From a checkpoint of a small image super-resolution model.
Data: trained on rendered scenes of toy objects such as cars, trees, mugs and chairs, 195000 training examples, 3.8 epochs.
Rows from block 14 of a small image super-resolution model, named by matrix and row number. Each number is 500 + 50 x the weight over its row's rms, rounded and kept within 0 to 999. All counts start at 0. Numbers have three digits each.
After each channel's rows are labels from the 100 images, of 14976, where the channel reaches its highest value: "colour at peak" is the nearest of a few named colours to the mean colour under the peak. Only what is clearly more common there than usual is listed. The data: rendered scenes of toy objects such as cars, trees, mugs and chairs. In brackets: how many of the 100.
# convs0: first 3x3 conv (model.decb.1.0.convs.0.weight, 96x192x3x3, each kernel summed), inputs 96-191

convs0.41:462504443581468522467522491474318546521427341476526472611466538499522477513610410438463586424474516471551455569525493377361537431568520479456468512444484474472502444405407552357493520546528606445592505511509392546504583541452493487497583508375446569561495411536573497430555498616342576538
colour at peak: pink (28)

convs0.93:616455456531541557382500437518476493539544511518427488503405416405519639474391527476529487515403430568465424571420577483564512448558503513485455586515419600377508485575382531512485563612427480485486439454530503551474568462532492510416648480474401545579518547452550484484533378590519511456
colour at peak: white (51)

convs0.86:552551555513569538536489381563507474613492372447385464487396533524564427572420537445543513434518394493443565539400416453545567479582469467562442482515321541397370433555524457428461566566483476493582431522416621458593487473573509511547420489498534557549506490473471518523446430474530440566
colour at peak: pink (31)

convs0.26:466530481460498425496476450497470518620520594472436441491470552546467474592266469477436546490520549543498549453578386456535518508489532526397512449509569514578506528540484515479479522520561448474294581480561515449440508575471477441336544568671432464407497427546412518524490477506555374556
colour at peak: white (34); pink (25)

convs0.35:542432397493497486456510541596453429472506567418489453624518429425471536496604458384470444530399510504532438427573462466405477492482539510444469490546503679483447452519588437450356505494436585412596591417504428475522488453568416515503561487534447574521534494371445486539512533594427502581
colour at peak: white (54)

convs0.70:494464487428508537496503481453466488519367419468554408523536460397538442489452500490553627480480410540583600405463437428451533428587476535568426490438465351508588570501552492537551598506517464442519523452515511557416587524545497415387534484484526572516527486563578431470480576575456435499
colour at peak: pink (33); white (30)

convs0.80:529503456614485502504584471528397532444488318459432485552482599424533454350433502434454506401556536562470583498557573474497456457438485404515469588339473561483499474500427540556498402468509512466466528540356489547554572483470484527455637580539468546452485560503507494430546562418545522501
colour at peak: white (31)

convs0.11:502537503523485412541467539587496539425354369481531540382526629500425434576469529408483548526590482440535557506459498535536502652385484446464551406526518441592369420525517446481454497446485508446459450546549506489515513471480424458495535505411424569489468469469562479474395526524499516603
colour at peak: grey (46)

convs0.17:487524418568591461473563478529401412472596446414465463575541469436467413496568469594511514483550550566550486508466434498452375565527569479516511470442533510452391457566553459505498452505508438507594492348465623600464625437499478489482543593458408571498493455373506437501499640457544500478
colour at peak: white (30); pink (27)

convs0.48:501536554566483415460559556500554483519424535496528491545535470534455564500490552595495441517429397420488459359563476497448435470415484623450599344544656485505586473499661482487409482469515458516483456476478423430488478490461526497477461442572438494533651492505391498492458485563527484503
colour at peak: white (51); pink (25)

convs0.81:545415478448553498340487427454551462509529527422579399570430383395608410656428503500528449406487502554458509486604615494411471428408453575469546554448501476597441544521486535526527414423406439457604497450457541507525452490493508449475528531570447512428557525572430508536529605423513476497
colour at peak: white (34)